config.yaml
encoder_arch: "vit"
model: "contrastive image-text model"
dataset: "dead-leaves pictures: piles of overlapping shapes"
train_examples: 145000
image_size: 48
crop_scale_min: 1
horizontal_flip: false
translate: 0.12
tokenizer: "word"
vocab_size: 39
loss: "softmax"
embed_dim: 256
encoder_norm: "layernorm"
encoder_norm_position: "pre"
encoder_activation: "swiglu"
encoder_mlp_ratio: 2.67
encoder_head_dim: 16
encoder_fused_qkv: false
encoder_bias: "all"
encoder_qk_norm: true
encoder_parallel_block: false
encoder_dropout: 0.05
encoder_inner_norm: false
encoder_patch_size: [6, 6]
encoder_layers: 12
encoder_width: 384
encoder_positions: "learned"
encoder_pooling: "class_token"
encoder_register_tokens: 8
text_encoder_causal: false
text_encoder_width: 256
text_encoder_layers: 12
text_encoder_norm: "layernorm"
text_encoder_norm_position: "pre"
text_encoder_activation: "swiglu"
text_encoder_mlp_ratio: 2
text_encoder_head_dim: 64
text_encoder_fused_qkv: true
text_encoder_bias: "all"
text_encoder_qk_norm: true
text_encoder_parallel_block: false
text_encoder_inner_norm: true
text_encoder_positions: "rope"
init: "kaiming_normal"
residual_init: "none"
optimizer: "adamw"
learning_rate: 0.0015
beta1: 0.9
beta2: 0.999
eps: 1e-10
max_grad_norm: 5.0
cautious_weight_decay: true
max_steps: 2700
batch_size: 128
epochs: 2.4
lr_schedule: "linear"
final_lr_fraction: 0.1
warmup_steps: 130
weight_decay: 0.3
Rows from block 8 of the image encoder, named by matrix and row number. Each number is 500 + 40 x the weight over its row's rms, rounded and kept within 0 to 999. All counts start at 0. Numbers have three digits each.
# k: attention key (encoder.blocks.8.attn.k.weight, 384x384), inputs 154-230
k.169:513492468492531459464498438479472519524497528514462489449492508584522442572492519556521438463520501492461470524488453524479498462412517483521490560513481532500566401508505522495542466555502502479512514513571561500525507455525425419
k.170:535576488456527487493504539408437555430551440511555475491458511485474446557591504566509495428429510517508558544427519472468437475484469479542514453476569516536464472502433537515565461459520487530528555472565506488462451416452447449
k.171:480497455487472417458454488563520496481437561473544478496512491417508458547452559495515494484501569518534493539510572536458467521502489532488511523567460460518531467489549454549447524517493509495457442505535517533489541519578465597
k.172:551499497496456567501507503437523517459563414503487520470467486480452522512552471522508423481481430500463532519462501497488442554539476501586474522470517499508495489471485489464476440480527490561544539423553448465448478477506465545
k.173:419501597530488532506415511534546465548484554552450455524496514452541569472512411495502527574438533473464487513537506513540459517543517585485586452501503358503500579498512488529511509521490522502467396462438396492484461503543547499
k.174:496523458536500485508582470483475577483519464421514508568448495568476438559499540500538399511453485484484548400498485463450482579505473485555502518563494547526495484445478528464524470509506491471521539503560536439467462530455523427
k.175:516566498538470565462451502432555455516454437399487593437465521531490567491453523470525458557475458482482491480501530491494505532513544448539462508516424518523469571492503534477517481431457471559486518581413447485507462522418523473
k.176:470517493495566525498525465462467468470468476501508475542554530520530511511486547551484587433494485496472520529498458534522511490437514511451495434461518478465523495510555553481530526494476478504478503484498473492465478479532465533
k.177:603542427499524466453500454491473546474521490460507555515427537515491484508521525454524442440517588492491467511458523475478509541516501497530495538500491549493515487503498539532529501526483448492505523462555515451544539378549504431
k.178:513548485473510535533510468493489505571493529482478500456446501543401496569456443465521466485497470484485447505479571531524517541516612533620510567532484522448484471480467437466495419479577431465513486446455520460528496526469572484
k.179:560568579440489489487506553523503524464446491558438495551476493550471465518534526536525566522598496512577604498512491480494599511460529486483501515472455588513494457434416477462447484553544550508467434475459476466509497541489524482
k.180:519531457544492483454439553467579584536518468473513436418398551484470585443552519501540420495458489463499498470473450460476465494575541499527496513495557487523498494435478489406507477522444554497443508447497458490525471461438528544
k.181:552548440543513587499524523485525547457457496499540546507525522563495474512544524430580422521507503482499485423501490461552487556487567547562530550525472587487473542488487469535524516559475395439464521514526522474506565528487449423
k.182:551439452559546525526458458473540468513529516533568470474491490514413541454422512504545538476442426480559480442499457463458477501516469482482495495479561526474410477515516438443510503472429475494456499501506438511472424516525503478
k.183:514547492479503482485539534482510551513405540485534449506440454575453437556478520443572493564516464471522543414572488496506556515432585458551554572417428571507438490498466491522489424507497489460522483577572562523549518443524485458
k.184:471473506461470508449500454494509470517472449543495499495546473432472487500487487492503429411467473515495415547524516632508450483498447495526589492452475499530527521487518465532465485498461569554587517482515512507533518538603522479
k.185:551548508497557447480510524508475551445472500465576522518479506519520499514497458445522485521560452415578487535518482424416491545484513500473556532557503537543498457525470491502500458524513439504451541454516546540551533524417419485
k.186:510485621446476505498480520486531507509547468448475454492491524475461471504492419516507480526487523517430468574494537498536402537501396474542504493511582486500610533495534505493513499458466550533539472449447403478506534511469511488
k.187:457505565443497509483491476498475453526522477471486449548499435500587514485512540562466523495451478508471504557508435553500570505461416486502501424461512468455519545492566524550478425518451525442507526568527543484480509506578524510
k.188:575546487475419519485483564526552437538488550501504490544550499467514557494536490467531376492466567468505451464477540505503479458529504511505458533447485469529452594487548464575496478474544545531560458576430466499546486551470575492
k.189:473505537457535424486536455539427490508475528481497493513501493479484499528515515573441544491509508591482432536547458518513535509478424492489461435532535461573565467548499500535471449525492528493491454552474495547451551536512463519
k.190:495436446459531514504501455487540480544552537493534542425529500482511487464503421509461439490417599479471456542448550473535525444483481563502541485500498430590532493506477480518537549451528549514493477511459538501585529586499509482
k.191:521510477556520440490496500474458558520607527506480561554439505527466434540592539506511534495518430519556524524469538441489552551564511499471459477525525493452470603505499486562461504463533557433486482458478476501484455431488489451
k.192:521514460490484520494525455551475507482425459449442505529563459538497527482509577520521525474568480459540506481542504498488525547528558473483513466503456534474462524502476552552414471537498477443492478502511491530533475415456474497
k.193:520518471418469516460473522518442581626486528563442472535482468488441499483496466490470496465523513463523558486538474514473408486499500559535434498597488512506442475476484530500505499552419544554499504485511416506459545461562440611
k.194:491508505516525521500554495499485492508467514529521573444520485497515470522448573546514480483535606437512423488513463485486523514470524495517467541513491575485435483545467493547473488456575491429516430609511572457528452442465483440
k.195:470525514461512502510446490609468563470496464562455482560429583443579489403540438493427525524464504484496487492451496470555499534474515580437575491530557406466578535529480555494440486521461564480519448446495535526456535508541477530
k.196:472426468454480505528449551475457435595575472501434431488496533469480543490460541483464536512538495512453503515454549478510405486466497490503573491582493470474523515467493478541498499503479550554506441494461532466476475524462531467
k.197:520521515472487422507479565579481483523570560516497463465448503524492525454489466503467506500484493490445524478437535547482464588484482581447450447497563452498483465491560493470525509526491537532404571462496464589476433518440483505
k.198:548466527479524496538540523480475480439523479532574505469462441510509471535525427457453481457493530516567524462450533507470532507424504475439547452534544440439478494560485443473479533456509474559487535446565522517474487494574505465
k.199:573542461518478474524497494504482471459507484468577565480475473581506510502542550465518513468541493520538526529500519454567504471456489444483496450466483554510512469480471481485411502471550425475506495533514594483524489442475449427
k.200:492402556507525440465470579517515510500485502503533490507492507581543476617507480454486522452495463502537469556501506497541471492444494565543583526493490510483499527408478547477521506479511543573532434542461452510520562482546519533
k.201:561563568483537555533562420452446492509502499518483474496508465505488509430500445533525503548504500475528504482491429527461597585512561486487465464539512501519521498540461456511514443495543484493539504459517502503472519472523523535
k.202:524526537598518435559503518461513549497502568593557495443523540454515470484489503509486537489499541516629476491547491574499451531431553493473459539512600497514490501513464550513514477491501492490430446532515537506487484395489516556
k.203:567515481518479532497526545456408592538533449475446517575550466498499485473516523498534483486509441546464458467457444473585492493516514485503477522483436525547428509535529502538439513585522497461516527441437412482512511544492540464
k.204:489480486463544526499453475521557534588506564585468439518480508503544499534475504578388514452496529530501527466502500554486438455556435476584500476427570467479446488474492502513521433521440503600506498489540544548483535492514512591
k.205:518514533524477532448497497467494479477532540399459553525545515498485554506544562535457486578497451516492467495564455441512479452568466526558470466497486500469544566465481495502464526501501540535583487532489470403510447548511543492
k.206:503471450483536488481556462538524490503561536462499513459508498562499537533449490480514489513427571552512448529519559406494480466467534496521497514521482507530447398435549442416553523445518496495504523501443599493528497510489462461
k.207:510516472443439492458400556529451530541560524410443526494469529537572459503541538405468486487480509449479472455479492498509495542578492406489473491593532414469518484448518509514579561472469470508519502494418583504457509547540518543
k.208:501450468497532519486543584488558547487544472554493489540478565543451466535535469462510441500512583402519487508473440481516535558515504499527612507502476537507476454490504529483492513502523502520488523522567493547467492473511550530
k.209:568450444471442485456504499515542577480500456434505444513455502523472458492469441452503441486513515464525468538541533452491565600527522589456489551536538520552558495409471458453541508497475452497462493505550548486536521544535562505
k.210:489573562498525504429486523437474513507437543498404439497504437558504553487501533506434451550479423482497498463500563533475451463565496424487504490496482508478524496450551419533522503445468514571483446433436492445492501529498508467
k.211:486501547473465541473465467503481557539499599494506517497519427519487576503467487431492518471438450484445528482513501496536462491513584503421424469428438555488523513475479480552534496474488487505508435491407497478511551510568503452
k.212:484490542495512500482478458430453535575534517501521458446501476524577513450492457567469471486482483511474505442433507495525495479516475474455525552456433550480540448405512508483491551423455513459548577455536496453436478500555482552
k.213:491566514472532465502504530446467406463471535447473595439455478520528522457483572570545488521593460541475502458478460558528497520448510463497507454479547507489457513571512525527452509575495436442502467519475487497497576409477454481
k.214:495512516487517424533495540446475414495456544513502501492478456518522502482546575556477589503486381567478507498521455542525496421538442490481486437458493460500501485460506482579498540464501522522518456517481521484489475530518490500
k.215:475498485533436472498476471487444450586447499539471543433581500445505547445484545574474565457372544545479473503488485550513531455428501534568512449464496444516527492500527502509511497446484560516519535464455551480489540536457534492
k.216:512485476465511485490504517525487559500567457458541481482493569480499491546488534500481452494536599469508503453441529519453524494467533522537515550500448467502478463463488544500470497469498444464473520421534478531482438487515503534
k.217:497462492529449452525478527466508434504470470470547502424495469532521543492524598523412551458464427476532501486538473473565458441503431468472516454435540455488533462507475513554530477464438499519494491492466491496442475528502492458
k.218:514488518511497470558530505591519503508389513580467467557499400506481549469449511537550570502549517508462521445527438498562460484537491520497511513508525553485525513556507435426558519533505460487543428535396526509540475477443501447
k.219:452516511523550522496554491538459505517473477549490534590485541508468477470439468518630431433603527486484520548512500519465517578497532483520519550499530499474416528487448478421464464545538462457521536505506439542620530468516459468
k.220:501476539534434525428492532565594417496481427454494546546527533533497522473456570441568479541620507516538504486444449459516483519488487539431451508428536565523453585514549489517564493491491491451506495474453454475557510447496510492
k.221:519522522537525522495523506463528575545487490479536553431472507491530553564539488491527477512486430476489463466503516508482512483540512468498530517522467481516487575484568492524505470494536489543481490514456451561520469556474456449
k.222:531488527487478430519551505496466500471503529543512432422435508621554553515555528528525490497452438532476469484469485445416476550542539431522494516496521523524524525508508533539387493555455489498494545482489498524399553548460554545
k.223:516473489475491598482498514495553512462494483499501520515500593452476457505418478462568489467572595520511509528515512481443509524458503602460561581487454501471463533487479521447513469533466478467469524582542512494532563490490516562
k.224:473570495557514513488471502504464445505496513558555472447494473549515495482549530478490484542477563474496521549477502470528482515519491495512423468443543476510448540558516516483513501451542482556522559577459420527551544531458465551
k.225:475538508523560482550524502515473461527420570498475516472464446524518504512517512486497500523510484454474465484467502549530448533508484464491478471463459514483430519479542405507507601540509426581532448539550525474470499502425540476
k.226:533507495527551503538490451553518515534498503470512506505497546583450486527457449456465459468490529503484428540453485520501510532446472495522463535540516488523521519449518494442483463429454580564538495449473490502478508515432556518
k.227:534456459530467512547463444487559460493532449497491566494441460501449477466495520467528453515459499470509556470516540440520486481529570542453487548477521479512474522567513487448499498533440452468482496405501524466534490502500501546
k.228:446544533444456484510449465475496439446555477505550490503482505510511514452555539494522466503524523503515448474518460496487573485550490490472512473521483519499485460475469448537516560501484545486509546455479538497483490443553492508
k.229:485526477498515494492542491525491494496478521572526479500579455458495442535536484475529491417485468522468557469431464469552496499500492468454440457518450500590545611457538570449537460500471514580510518490459488442462529544464478473
k.230:435472437511504475533505525466413458489509492454484479472493460587510497526542532523493524441474544451462532514545506482534560391505472420550474502508550479532563443503545512465460489442429401527526552460452549519490527534423511498
k.231:512512520511464484460506446478453504565529522447452566477512537466507518493514497455479480508442488467464508523463483506529482501562557491518537525565501433537515578480508468508517504490480506480519491473493438442546500561489476455
k.232:525466409427506563545507613518512466457510494520490484513545431548513469616511500541492431472521565501475524521565507534470531478461543509518549500500426524549466455501444499504471464536509541484528467539626500525548566443534499464
k.233:520468485463527521524504504484508547464484485603552455548514443470461455556463447416502440467519511512437479516432536554439482518449555524482555525530507511490541421496476550470510417504524530493509475544568476497514536464537510471
k.234:459442437482517513531532502483537491496477492486537526487455521525443453466453486479537514488488538433502564477479547484427513464503491539491529579499478578479469429514479464472511509550495518479543516516582565525503568520495482528
k.235:538494544459531494525472484529471480455482476419495462489573530452568528436568574468553483548547465458523495526465482559503519549549513458482528524491484485444483581458490412535489538483529503437542508553457522529452505524470531465
k.236:506515577469513506518431473479532439507571467569457502541557524476555439456533451485513458557545450531520453493456506521532553564514538532472457503523516453441427533498419487572473525626447561495494451548494428535480484391489472529
k.237:487480414449499525482544549423538467521418494506517526492502536548446446526454467467469477457445553545419478502440598527454373505441513466526494554482463494550494537473536500513416396532500485505502465454552507489500515499517507479
k.238:547523572635547492506474477479458525461520481467423502476506525485538533458575519536481480550550404474616471446475472455506493502541444459472487508528504458557491461552555472543470555537494458456482520460489480483519500459416487456
k.239:486451468498481459455483496453499504503507492520561501476544499490548492452491559549512554586526505470498566466501479467414563449516560456479565421549502496492542466539459471603494486468500510431537477530543486428453496592526490456
k.240:465503486524564492537501414446507472443565494438563516490575549452484456501476487573577548488497552504519503524507454559437513498466440464493503472502494425531554490567473487438510500511506512484596506496510510516406469499449520542
k.241:514494472597533494550535461449530529491603452447524541470502574519448554506553473494476473455555450438432490477481504436526490455520493474426467510494510491463476517560527503476438522554504493569516545469479487519454460522362456482